From a checkpoint of a small contrastive audio-text model: 12.6M parameters.
Rows from block 4 of the audio encoder of a small contrastive audio-text model, named by matrix and row number. Rows with one number belong to one channel. Each number is 500 + 40 x the weight over its row's rms, rounded and kept within 0 to 999. All counts start at 0. Numbers have three digits each.
After each channel's rows are labels from the 100 clips, of 14848, where the channel reaches its highest value: "lies over" is the class under the peak. Only what is clearly more common there than usual is listed. The data: babble in 24 made-up languages, each with its own sounds, syllables and stress or tones, from a formant synthesiser.
# convs0: first width-11 conv, stride 2 (encoder.blocks.4.convs.0.weight, 128x128x11, each kernel summed), inputs 0-127
# convs1: second width-11 conv (encoder.blocks.4.convs.1.weight, 128x128x11, transposed, each kernel summed), outputs 0-127

convs0.44:534442531487472534546452435503492512506503491469464492509542519482504508436470487420469543441413505582524527523488488545497498510486477454492443471480531482537531468484512504452413492467487461488492474496548550474525506451488486527473492544484434532488501487475380508472504473476426493453479527548493459582513428494558471462542620444457518616429519456525552543518473570533500502498486
convs1.44:516508466476536460537516534495581409461450467541509484491475542448472560453462570514460482506560503506443488554485534441465507585453491431452462542472514507433456490515514484500448472481493474464493540506440510524503496507491548416544485512585453511513496465522496498534449482458553433528400460513502483560526455529448486469528525512446517575469530468457545566593506419505517499539510
lies over: /aɪ/; /aʊ/

convs0.10:497520491461511575511462480537416549497473513462562527414432490534542550518396454480516531518516510537522513496569422513443538562493497500489507444510444454526539455480525461521517520407492502423539512552514434424508499469525450465501474516478498521396517528510535483478526514467486455563464506466443448458515441496431544505502457491502471455488477515445475550557410482473505534531493
convs1.10:470475436507592553462553581469531550495531553469495480478557487542569500556520569518477496506447560510513507449513562461529530440483512537496480535487528506535574474494463501503510476553517580509492452623518498468511467509527512597505518446495555489541511452516525477488593411547508494504437492575455476518519501543548503517552495480495541515437528502538553527504426555523521534495486
lies over: /f/; /θ/

convs0.32:529486484495442529494518431514483550464522465525465539544513428532550512419517453528481468505491468493532527487429545489494487534536444536480468555487485505503524482490544475572505481511536437491542502449534489479391501541449537519484445548427447492524506464502475480492488585479550456429407520504457448396473548569496511547455512482533386479456503514512541553475493447449514498444493
convs1.32:466546492483543540502444471533480423462440507494573487535553524434463460524541511545505450545418536573547516520510459465459434537537575493492444587536525543486495409499496505493495509515440515440521519541502532524536515557479478539453528463525476483472535544499430532526429536399459487509572477485475498558456492465549506442525474485451570513514450550523501429503492483478473531464541
lies over: /y/

convs0.69:556506427498473488475516535431475457526474495543508501453390464469515477521451502504548573516384481496509405489534491542510528520538532468468488506538504459496528470456505472542428507462546531537498453497501474398497444464468440536530418505460406526505462528513407516492451562492516493447528539457501494440494501496485514531439548503535539495549546514520464561469447488510508524509419
convs1.69:463567525496501502477515454549486503520535441556484504544531503528489490517519421526486515589381480565517566544459516427493552439520513549505472568412505483504503515567484522587532407480456560529508503577440503522474537553476522490515472490556480510405503527538463554502511527511540465483485490520515483494485498541511504430535528447469518554461500528476485548466477542573576465526491
lies over: /aʊ/

convs0.64:554496510515461448469495477451464423512476494540457534488506403477505468483508444449388462518449533447465483498544555490530489513495489439480456403529462466455493497504468455473540498468459473460531495500484511481531493534456419525471460448435405506497425474495458537459464530469532435486448518468472406503493456512535469485514403476533485504456474481536408500532488545487573500469488
convs1.64:509486491468431491610551570531426496500525533541499512513571512538467461442498550536541494515495532534485504494515532527494522540563535507518478452519510505517496484494554451483475447549583488484532489502531502463470524411520523503526532488540500535546516525525490413411471499533425516485507487475463497428485465526385440577449503620462473543539499514542498450493471490462524536522421
lies over: silence

convs0.21:504506509486466482523470473492495549532514396525394524525498574490528472524535454511465408464578589491487474500465547462509503513513496508509470447502518472498444551549564499503436485514469433503496435544557486438473484524510487517467476474476515482490490593460523477491603538547479524495499508586506493458491434448504430509480490448556510534533464443447529422499525440518476422457524
convs1.21:516552432451495556505486496533609465491359520497502548419501440513472477447479495445560525546522563411481460462494453488511469412534502520521476497483505532497460510467512518526527551501484515501493479401507565506505495545481528502500605470502507466554501525467493496500478462430452471510525545437509507497477508562512492445533467523567524521538477544570493509552435519446496557511522
lies over: /y/

convs0.33:514533503478472406491481463472576503505571488493443414527578493472524504485465527463547479500463554516489504554565513472489521540493470514451534519440506564501484495484479494494477462530430518442482482479515492565523569530481519530502512460441483507515574453419551531504485464505497498452611498546579530521502501467589542542481626491476514539473495504510581473461456490501551491498575
convs1.33:471484525512504520466606541530486498454477506440545503505550468564472432511476500547541569515589460570470475588482549478513525491464447472486538614441547521430509451569593446532452533467504540517564488559533448476514491530493481504512486448454510534519451459524519535518440544504525473506539518520458509542567471479524456508528519489434490483535563474538482496469480507443488445510545
lies over: /aɪ/; /æ/

convs0.4:456449486452453502549452475547459521429509509473455551475516535506505530412512573465496503505474527508497517422444580455569534498511511507506548455481567491470499510498515466482492438487495525520511450519476412538455442531495531495425530479439539482524470487501522486503504512523493520504450442492481505492496545480522595498493300501481507421509505463443497467466539506536497521560480
convs1.4:517472484538479491455555540496516504548521478504487552483417448515553476502480443487594483440567459462461477475570562569546450484485492530461456509531476526482515533540487509487548446489497532524514516521472508492503526508478454479518579385529470473507579488521519447516492486408519483432447543497500550534518597511559478492470506513520468589491527497537528450408458508495433463562542
lies over: /aʊ/

convs0.15:503557436452471473442485573486435532480461530506433474462531527474476574501506517468470460530524523475460501548477473461509533496491565457469458530490526559509501495504479530529479493485471544493520494444486447562477494516500474502480519461435512465485501458521495503478475476475443493545560468463513543444506513435418515500469322462489484475542472448519510433406425492461529490595441
convs1.15:492473456505484460534448432443527522544455518514545525479441513562482501627459531519443474446546475445536559525450531493502561545452522538568467473541473531507563502427513531560510484473515541497537463454552503495441541509491486499517441520555515443478571504514541504491499492562510501441447451499502493537464535550497435489537455507431548614510491502551455507488455464524471527504423
lies over: /ɔɪ/; /aɪ/

convs0.50:511444439520524479486485470455439476469476479434516441463492507465557479466429505483479488494481513512457511509479561464416506542528450524478524513473470499516501437432473441496434489507444485584516510437483435497513448541393464447475415511458417495482445541518461477498472491455480565534506497550411439491426475476494457530447412434490510494485472493558463436473518517490523492486472
convs1.50:515521501509499519584478489511518493586469573529542530512463488549502547489548432371499517553527485545520473527545571522505511517548512497524476465550505507558500477467531449559524530489625512493526455494422443496491458392545514491534522495537536498551531573512527456510493502490432460465549500465508522501495520491482527569457501563503494571485436520520440489455424497481531466476554
lies over: silence

convs0.125:542497516471480511528485428494404471486486490562511485468453570492506507429470559496416470514501478558556498565518514466522515539498422484510443445553559487477553522497496418465492522527543493484540419528524515455542473452492467494516467519473474585496521512447425493549478518538509486444527488476551573507520416498506524484469426560595502513536476515456440542572533493552531529514448
convs1.125:464516513504512487432509554550499542491538658450475480481578443443428472518518527482509504499486526513494462508499517447509504469539481539511495487503491519493490548511571430472444475546552475433466469514479498451575505492509492448587532546480540469486413396528534482507484463561527474498519510470482480538510443423475463529522503472540542471510469541525504548438524496494408457441453
lies over: /z/

convs0.26:479499450500445449519461496504462497503522482446446538494442461594498519475497523434436552465504492467401466554470461496514470518429522474509547394399432505485453441508475493474471500447471444528518529484451492519497556524492489525474534454473524514510476482427503402504444506514529461538495469490516397545533509520474516472497488501461471457530460468532425416476443468430487524512531
convs1.26:472539494492524500514490570625488471535496511446484483489441536531528539450443411477511510526481476476548615539455505550501499505477497545507513482458521660492479474564464513587487467444503484472488504452491492573440499483493523506485564520493521527477510451464529509514556461465500476558506535467532501531513516461514537521515477494472527451443572489433518550530492508415542518456556
lies over: silence

convs0.90:449559448486512470482477472497520479461482536533501402449501521518518510488507564559451595447532538511490522475508409553475472540406477491503484556549449462458395529520553491572500455444528559477507478511440524546514466501520516538540556472547526469493481526402441474458476516463535521425526515473485508506439534402532488519517507529420510498487536509501456499485546529468507528447473
convs1.90:422437496511468498492447467468525533507400511488482527500536492451489460449436495539499497493553532541510475459512497508511436503442526589537456542559518528435491490551536473526461480454554468546535445478550550482487501516527523514545527436465526597630505456501431481461472524558457497557478497462486495521492461524559472520456428515531541513511445461508505467524509514413468445465559
lies over: /ǃ/

convs0.60:506463485501486573477480566504502496484457447539377548493473519518484483481491515488463502462458469549394462464517503503439421542419445572446477478569503493505507439457477474468515479499502514539571467550490482487499534513487476432498429547505534453438488470500493482434480571569479522398511488418479524457512496516521488519435470498482450457487469432481514504415451479490487460519489
convs1.60:537460437487548573534481465577477515555475531449497516542488533445479506518478550467503507514488510513513621522455529486505519460476498508512515534486552517536512480388492527475511511455529528447459473549407468541507472492616456502482470551520559437521545478514455473493496479464485454489535446487522493501475534480541539486564533495537463536540523498514458504419413444525599411514493
lies over: /ts/

convs0.27:550507496503470364507449503488505496557523437462420462402427468553531572543441486524524531466529544413434421537486505485411499516515513490503498556425486515494486472498462514459463495439515525434548507573488471567468507545469508472522483543506543474506483532378498491468519507514492529433515483566509515463471478459524516509476478529456535486453520507455519454526453485482526500479504
convs1.27:462481510478521548460523576481500543526445507480488442472473488481470430558520428512584551492529441526498492476486540494584557519469489486503524603413405461481503430540565485511478498515531448513543482528537520506473529547536465471492438501453459528494457510483483468451538524461495518505464492481474556572489528473527539504520499480516367542536466555528540536431469500436437523519536
lies over: /aɪ/; /ɔɪ/

convs0.65:521582475503542432539525501438458500477500443568508556507481497505556526495481517460415416446518514448498545518514494548515528541499530535540436388454457445456507490434519429465497517473499437492515520417483482466512487480463433502478483486477439544490459524468411518484433534475456446530509470450484507529482429511519509488515403434468485514472451491553469468508502519563524498505572
convs1.65:516471519478439465579578507603461486483465471543472460480557545513456474523533505512496520533554445498474530582522553485511550500503506500529474485498443486481512524431497498404461474590582545495557488457510499503494527412554473452518497525522456470533571530472469486455525441606510524534512500472507532500529452482435504548458513580544513536516444508469430473504477497431449516493531
lies over: silence

convs0.98:449500501506506578552442518537419516523573472491549522502488434522471486443533474517468459547502514443487543552471513559547493497453533474482568505553493491488474523504546569472497513474516493472512451532474591460434432492494529459463574502535505527470472516474436504443515536539468465532517540452490477502543494546437464498556629475434535496470510532532527580542481547539496521422433
convs1.98:475566506489428464513500457487520635485417449523560522525545512507464436496524419522514482474528496588484457453506534481550528425504487497455468532548452488535547506474452464516518476469542479504463506523550466517458507541485561523573541482457505475544476450441520412464471540445491562442536456504464511500447537503433531487481491560507523583482465471511438449474451506468541507487530
lies over: /ç/

convs0.123:434518542477457513542526440475569495478486473465517489491472483498519522527424499481493494521503494510562432479446530482486486476536514547553544507564498504491537473483551420521453482490520496473503477469527493448518597490530511501474477460422389495529488450525465544411480446464518469504486510478487540478513482418502536515507462482489570500575486468453365508386556574493497528465461
convs1.123:455531608535487527484555457528453517477481489534464518520501508494506493474498558519482467446516454459529546514464530493512485537550535499451465604519503468439509518466526515502496415504503496520489465551424528550480554518511423417419426534513513483430556498505465537493404530485521505564495494514551471482484496429510556452538497436520513460531488508395532456517533399489480522539531
lies over: /tʃ/

convs0.79:469452526478444526506456505478405500498513475440449494463524524487520581491478417576443480441497425523507512487487516473505528523474492528479521515489426463471525439492490458530412487522508502527517480405481432434494412475484512462548448498433423525482472498466452522485492534515490525534431517447474535455471478486411460513466497448540518514543472403563555512465484472495530497498419
convs1.79:472506558463455465510496522524558523496469530516517530506576479515441456484483507518535417554505505624468449537611549463527469581498496440475511496546460455554493494459535459557424515522584511558567501474558519498477531470508549523542447546467476543544490487538438436494502512449457530489599494496506527479547478459476497513519504525534528511558455462572472515466542507515488561518499
lies over: /ǃ/

convs0.101:530488479497481566411561467424444483561496484577478467568470474465506573514499466543463541501495476434505480529490387571443508493490460485480484479447438554545479423495484524474495484470493523520497498450470497418528514473503484494453465551436501518536529465482434485479494506454485436471587453509517446494559544546451478501499466453472435534444424508484527522571547490557529509512502
convs1.101:460481422487521551520524455476494537481458538525542513510514431529491509555491522417493483527476540485450462555493506432531605447426575470547501502473480493441526526504510516500499484525479450542513451521536525553523468481513453511481482532510529486570501551483547526511411496563515439482498515464495532439424482532533452419545499484553505474469534548515425495500391564439533488445436
lies over: /ɔɪ/

convs0.68:511466524473535522479499461526464502476500449474516466496443425443538539468462502491487508427424502551539454483482465520490525523459531483513449562544536480410503445535421553484426523536536511478552477415497535472468506481456483490472576564560527482497486592482435456522447499509521490417480448468512506454479489447479488504534502491408436502454422456445462526493436534495531548512446
convs1.68:451470502510514528479523513517546496496416498504507541517529467530544480512535411524581536506568570502494427412558494416492501476501533489423398518427441516486508523489464570563540430510515579537539476506532505502486543514561492462524496541469475425483440483516485490453447479477487576463443588462539542504400487461512523525481478506579520512495494506507502516490531470526526499484516
lies over: /aʊ/

convs0.45:398445478494450504519428506475448519459496452416455522474508453520533478411452559538502454467499549449496549440507522464435473544449557507508538509510531506480488439530590536479527527515465495558531502444445433535466426523478503491472484498411485494511528531526490485507476469531439528503425468478477473494494526416483543521513379498497500434542544479504533506429491514500532511560496
convs1.45:522520432498446504521523528515520542482531513484518434437521432587551479558466526530585520475554496463443509494528523544492513527402491532417510495502556482482473457495576474590460496423486562487482521515449514540492477505512463489598458398510547516504469450512458490483431547510553483527561484520431548576448453478484506498498460540491469549515429487510474516529521494514491553511479
lies over: /aɪ/

convs0.31:475492524529513485480460452479482511482490512460450520506546395497521486463505484500490461480427509493500453470468480546491459459510551482492463389516499468482509440541487495485510518479513490457527554494476534419439489519448559441455459449415555484512453381509473518502551488595461435536433539460500495465461467531498545485545527470472476537500494551481430514469485373500552507455465
convs1.31:490494460458414509532455540407533532462507536499513536481548477485509446468451514542542533493485513544474445531503522490497475552516546517541535502486539496472486443487527393496514562530569517524463470453542528516457468508468528518580487455464487595565440563489502440461534596518474419500478496486469548454456489486433477553480423597473451527513489432540477507529479521482531529494529
lies over: silence

convs0.13:450521483444507560477492534457480429536553529465471449466528493511484528496471484505487530527476492475446487489523486496471541520455520445412490447471527506403463455520479513418511482500604504451463353483480456478435460447428411512458512508500533503506458494486518494493472475497497465554499512496437424427516465528573512504441506488511517474443498410514468534494497445448554530508491
convs1.13:550560503531510541441531493455474511517524461529422471502458493460502513516435473440524490530469495492467484413486441457563523464472481455500501644450512527524458482488464580500523387515436460470442523581482526496512510529480506486468464486455508516414498466529485475496449479465535524482539467490519485449484514475558481440510527423456473455503457511434542567517566530465542548460499
lies over: /aʊ/

convs0.53:509450526514476552498486496533530556508495545460557450575541596495447533538478520543593619525517506539495543537534460457480521476551479453506509574577501517585525527507500510574502508515498568510451508544459462546500513510516506515548463538558547484520589481510502493479514490469498561478514508519454532517525560454488517498443547564597559474482513506479537535521526476525424454526557
convs1.53:469539534444438456603509481568468514496488508515557488501567554484554504502560516493511456540542497556490511504564525529519503483517478453473502491560457458505509448489505462517515501523619491540521475542465613508478514467503473483563477534499484472496484506454471445424516502538427517454510492475465501521463480434510517595446525641498454567538461499432458479471468470472489512492500
lies over: /ç/

convs0.89:528553476455518508494425427459437487478513503488510439498488486484466499424541510395456495524481448493495493485496490518423517514475436539486519421543505473565485434485491506428460535507514519493548550520428506437511512445456447487500493456408478505503490516452437448522505461509522490475451489542501422517483438439480561481477403447539459416500488407459507481452462503503538543485498
convs1.89:433463470486506468514599477545486502454445518462511538521575492584510465548487558490489513533501572528530478484560504440520501491532436556501463486510517560477492420468472517507523503486533542543510486495504487432545476540432499436510531536481524532515441535462502455485415511545475518523562568532469489439515506508578498482472495525415551532469417527519461388491423550502482448512493
lies over: /ç/

convs0.6:490505513431524553515494530498525528467511483510500530496454400564567526526578416490387497534466569559507510426460489447510513547485494564494428415520431478524512498518465520604495492549481474515531475479544504583442478543536518544518473507522559457513423531453490528492479522455509467483492505548485473432529470510460450505524478511515502511501509466471511415522564443509500438479461
convs1.6:521430345512435542440572513480525503464466427532466559455444490501539431535446463521492524474524477502466545504504482436527499492433426532455486538516512470521493561496571499468513490508516504475472535563446532487498562541511455492592490391533504497494509532497538508479523498453502524480474496518472545436476501477561503513567452462474390543522485503479479458525534493509493483473539
lies over: /ç/

convs0.24:497531493461479488476466446432473512486512437451455521515483524494481572478515479533458495517504511523530431438500519478454515566585481450478540521476488493428472501486466472472385489534527502541531489523528459478519531490447581486507537471471485522499513486476506523476487455560488556445534443436550508432477455439532551507488400510483476404467447438514415438531530419442543512482546
convs1.24:492539439441543538496505506490518432492454522568477528508421535439474599506483588440457451511517525467512472487436550522491446471461481423490486546521563457459501499461553472488493536449518456454488507543519527509546473488510513437512471517623502411531500473470455493503506402518519504461469482502500475513487534492434493441535498476452499486509525509481469584589488429465504560530518
lies over: /ɔɪ/

convs0.94:493491592488453529465461559504453482551525507476400497512461485550491472491466480440482500512471472633540549463554498505447470554501503457479518531528511503494477434513460491508456524529453380552464459520514457383516523457433541525462509563498489507510517511403471549482505517523494512423500501525450461470496468488524526500499511513431492505539418465437460518474466434484501523467511
convs1.94:543490497533464509501585475540512558489433494456504468483546481431502511423572558527503483497553404464451469505434506520562516463494465444408546520538580493513498520481518527410497491496470433480439574538476482474487497508505501519474429516467507493550526521532426546501468469493520468480568486552555559502441513456548462509491491481482462499511565418537533536531517499481465537592529
lies over: /dʒ/

convs0.109:520502491488458466478493414500449509492464527495479578431451452484532574470542525442453458466511509499450455462478520558510497501489435563488409394506483497494462495499482415443489491461501478540510499520467481487452448491422447480467530440480516520487456537496485525520602578523541475583445501450480493436479424438447507488503422514467483505470496442491476485530529433507505490503449
convs1.109:575512463501475521550483541553485488425493494571514509513553519514502442474497525512520556500560486498471496411577494457546451486610460486512531467549455456458484519469522481467510411515532527526589479444543453520442522477527525492515495450500557516510500529522519475536437493438455562475529484518498499523560471565507581530413491594519428508512500511555507430506488484490491548477564
lies over: /p/

convs0.121:476447500478464545498437444536474545497498401496453523451458502509500495481571510431475545473454446368479420498494461448503442573443423506468485549513497502489461506476513506482478502504467443600463500501466496406523509469500506508457538544409482474524505496462484491472462476619486480489416485488453435506532493540483432458472500458511489476471523489494549491510477465486453480524507
convs1.121:485443460510534482539468497489452546598524473468473485623475506480511585460502530505428482514522481474522564471478493496470585538437507507492509484485502477457560474417452485507533484505495590479451542575513554539467457479628549534477527527482547462483439487485440493533485544501471470420532468513497478531494581482502486438511487477485481523504480501406536492510465453527464484467537
lies over: /z/; /ð/

convs0.67:505510445457510551471524521506485455477503467482453492504521513638500433486456459451465552448530462514508518447499452487472509499494493526520510528462450484500484536510454471536441458454524506552545527445488473500456553514474444446474480520560535465494491498408522490432506399500422525457441483451451426528520501489499484519535437578451506477488465451420395457509485443524523469552496
convs1.67:468512483468524532481506505482546530445576472459522497573567543485454508521412543533500505522474549484455499546448497501524451502418590561496535516477587503425493507515538400516499516532528503522505569536492553517450519502415560405553543481518513500497456438548491493485490520510501455541518488575479514511503485532518507570533517495522484450455504380487494504545512567544477540492547
lies over: /ʃ/

convs0.19:508460488455526358514447443485459468527514483439559530511529480519555478518494469516499466515484513513436467483450483462498461508485541543479563448510515464420528440496450518513462538515509544454490470503510476555536535481456530533443421460529473452504473519518507433509473504449458471461516461491553520505501511479499574471497479451485452417511463498502345508394468474444529495461501
convs1.19:489472448518504545460525543488527464442525501483546477506422483485508511622492481421492446515531498527523457532501503518484476457447549446540432629475467465493515503465506558464539452476491516480479555564435501523569538516563475467455544520572450490443447489473443516496456490513467480433508507514479483469483443443437519449534490497599507480482522571467457501448480503515443518449516
lies over: /ɔɪ/

convs0.23:476538374483485407545542574487522532433479476464570481483495467521525476441523525454472510546466458444477518480515507453507521496519531502477469485408502534466490491484534458464542476383498558563481401484461459505458563537440495512456527501499438457511430474468452519440500522507519505471503474438425474479495544497501444483521522584504524404481505487516539467477503516537522474503530
convs1.23:524497460510488531440489439547511536499557494467509525497506519583471535562460454444483492428547485462485547541410534507476539453449542456496510513532591481487609542502564459470556491498486489513504484570486473528427515532456486438486491473481535487499534448522479551447510522467498500470506548634489511498470498544530508552527548450491477432445508432451456478556472569534537475517506
lies over: /y/; /ɔɪ/

convs0.74:503513499487496457486524496460450467470523467521463508494475478507544509468434467406414368531498429498482454473496532507493521529482511543484471442472492473420521458508452396485521485462463439502500500441487471451441475525388433486490463441457391523471402480509486521462488526474510480537474518459472469501502426525500496499470419446482473500496498501555426465513487496480535527477480
convs1.74:519466515429422481609511505594475517469459495535511480493508550518475482474500494512518507522523485541508539564502550518513455471547501441551510496496483462501500517443530475423457450533600502508558462455538516449410525428554523492575527484514473483492514528512479418421525513527467553515487491481484521460477493494432521575421501635507514554492453503434492497522489497454497490468478
lies over: silence

convs0.38:526507505510524580494488535521478529574493525470443553517501513439443567486432459507515454580512515554532503491526440462505536475516532469566423553519482460544469475480465534453557483464413584494505455467537489483493455500460541456485486519552469524481550501531469492478503502502468524514559466416501504509490503503502489502440358525511385543515484467451539455522498560528572496551490
convs1.38:389540473477450534480507409444482518446420499462552532439565505594459431449466483557549428459528508481547496520483553497485481575501495611458447519557536534477440539501533441508489492507511515516511450497564538481419570540478492559487500503511493538495526481499501494484451473540469515549519472465500502523436498519537506545490474532573525502449482516467460507448509561444505504525496
lies over: /ʃ/

convs0.108:458517531529521438489390499505504598459557518505489470522526515487513516457505448468477480536542500464426533470504554432408438557495530582462550536477471510488557487496484473494443440480498534538496472472567424502415451495480509512524480470534457502427460495465533518489488484508462491469496536522522530473526537500523487507625507439442494488578448491499410473507454476480542551467527
convs1.108:558536543488498504507437474533447566611492488547402549471424490430438533457488557491468441525513469486528516493502501504525463528498559519525518582444497450490492544515534526437489534554497496467489491532429539500511409478527479486463513448453446436499516480479502518460533504474528477465500459516511470528446606481512507474504537496431454495596418536464487560511497449523527548529489
lies over: /aʊ/

convs0.103:563554429450470389452499505475386427533460495461467458446501482485546518490462475487416459486502569408527471555509505547514499501446471533497456488503507499449508471510466488476497476422510487512511538470499493489515470482484495473545446455407457497476477539500504495439541507539492512466502509446537515484465474451487458541486384397504446531513429513483505471520464504456562478485452
convs1.103:473494482468451533517429513522512482542434528574515472575540514498492456509535476509554538473568478552488503536500548473532480524545466483518489498476445501490522484489556505465417425540584527535581489426574523491498536452505548509538435508527488522477529475482447423452480408532400528489537523473504555512540545489462527565510481533504461565546424514469414478456495477465457505457492
lies over: /ɔɪ/

convs0.106:503498609439561480529517553548503479486488537532612482475515473507525521484504479444469515540494496536554568476431492457546527535516505492525448455531450513494526482511462433561448513516472508532464507530505485425524514437484583553474519501451422518527492465576456473557486489495500444510479452500490519478477397500455587506517459458571459480544503436426506471450503470482453492438523
convs1.106:439510475484497554463559567474547499448486528454421516463511443567554435533486445481546532476542504484429473491487519451583493507495484520476470554482484491457514466502543455531501527549448397480466503517537518519464519571533423448593491504482471527559447493531498555513402461492532500523488475515462504460428474474501450525541515504577534469432482494527465449468500542445439498494556
lies over: /ɔɪ/

convs0.0:519541467507536543440447485550475481462497537466433534500454502467490507475432430428467529502510396526462484517564396498564534452485511491543487506533535510501506480463498435455470535454503488503506547530518459458537507479521408418496509469426413506415490529450415496539499463505438511529448478498536482459463468428464427495498510552524538499451472469474455498560462465509512488520532
convs1.0:528495493563505477491584513512503516473489461554551494448509493505552524508450539466423445519566495505443460584499458411492465495527546511512468586436529517521448431479527562537495464461456519502515534515433457552520541506491492509462538544636516529458491470490583558573420461503521599494466504476519491528472437489496547478484481452505550554474496480469554513512482501535478494498501
lies over: /aɪ/

convs0.29:541517502504512509483518512457518490524504457501473569443461483589477485491543449509482547473447432512459477495596474479463484515536554471495440451489477492414517537561447466482505496447542533447511514513524507510490524457486453481476447414487522495433466561496509509493436482567446444563527472502517439555465492500597551484590530497533520482509428467509449416563493532427518492558527
convs1.29:566485548526473517465547518510462504550558444490474505507548571493484421494498448493495512499404471539480466551495498454511452570496417542468477593419523498489474479597516520535501447454476472481480516579518489563528545510449489522520558463458517539434456465468441423512487449434521548541502529532507465531493496483533543432503548469526526510503497501533554526441537565505465436470535
lies over: /ǃ/; /aʊ/

convs0.75:529481477468506455523469470462512482516464476546401515438404457514485525498481445462430480505523505443493529480480433526502516498480511542514493528511459465410485464459491471442475452441531480551503508516509482414518464511558427465487464524475477531487477488500442466447520547538507433431500461509416401467450482557514509489512504478503401523507515478503418546470418447577461497527544
convs1.75:585544491410492477611510527591480533532584534519523487591460527522496506499479468491506519511500522524530508595476545461434577445556560488530453481477532479450470508537477490446444502533525493475478507451506519545461486431478545491499527505432475447514467541503471469539494443498521430434493541521513437524446489481506463555400487539480497495544491509473485566551482520488540515448466
lies over: silence

convs0.116:444506535498467570415423471487537448496469546493369494400495508507486490480569561492449537510522538521464459468473407576506528549473485522521560488563478524466521512479490454448491518480528479496502436505503528510474535457503519461498518500471534478492514471543453489493435490440530460514495511460549540512537492490506485523431481505385428527462475496430496517501554436466472550441441
convs1.116:503548478532512583518451484519525483551433564532486512591439513435487536452432542531499484486536464542540481459493421531529521502497437519460542495495491581437533490461506508528442442491413530473430530461492503519539539536559488500501494481475483534506492557494495463562399579518493463570519568496539424516504496460552559472477460496509564504455475549500524453472530491520462472436467
lies over: /z/

convs0.102:428492476458469468491452530530425553513483476464450510470447556435478578450494487490420553510496581481513496471490471526478501523447504503492453469552452478538438487517491480548523536484448533465455472436489485398520462443474495463482507467468524524503539514487495471521454507527507432536518497464501477479532496480455502517411394514444497450524544403465389459519468458527475483525425
convs1.102:470534479490554522533512515542516543576532532551417515424461470410544529513470581544461519484537533445501550461473489520480503454504498508510486470562513487431508540428459519487522472573482508530518514497543512489535511473511485451448495569508534443484583436467530523581410531473515536536529462466551458481461585426472549489448438540487468523493551501507534530498495424501476572526495
lies over: /aʊ/

convs0.3:421512499500452474476489519419500466521561541464492474508525481489554500475566438492530467442490565497485557535420528476486473548485525562539459553566418478560523492540450573520453523419496476529523454476521427532443574462536528539578451495534491444558455540516461498444503473508504461541524527483505508437500536464459426480487574490500459576526515459525452492501484502484478476484435
convs1.3:535565557501414474515544489467427527594425533489459525500437519446487558418496582554542453503530462475565419468536495525500521502535509454475500541522466497502507524484473486578527459563488526520487461497515540493469471479527550526498439487564457422544531488487482521491508491441536440458427485483532479488486562481525520496480487490464469524565521509412530482560533411562503512444505
lies over: /aʊ/

convs0.118:503462522463457537478562464532447462451494528482537500545445545369552503516518495427490506398496508541560540451473531476554535491520490522484508521519514454487548524489488455432518524456448442531538497455544501455508398491435478513516438514450522528498481501448503501513540533519470505445513571438461416458466473514478568525478463405545473481541475436428507502497504512504459504500452
convs1.118:557475480475523513466555498565428539487512506487471494455491541591498523478580511559497520439493456492572497506622471472462471510462522553433540549543483489521543570520499487513523469608472550478489482530482478470471513467559490594533464423549466438477501457512516542476420491510512523480553461476444495553523458549541536496462503491521503477528607490509503445510448497478499505510554
lies over: /p/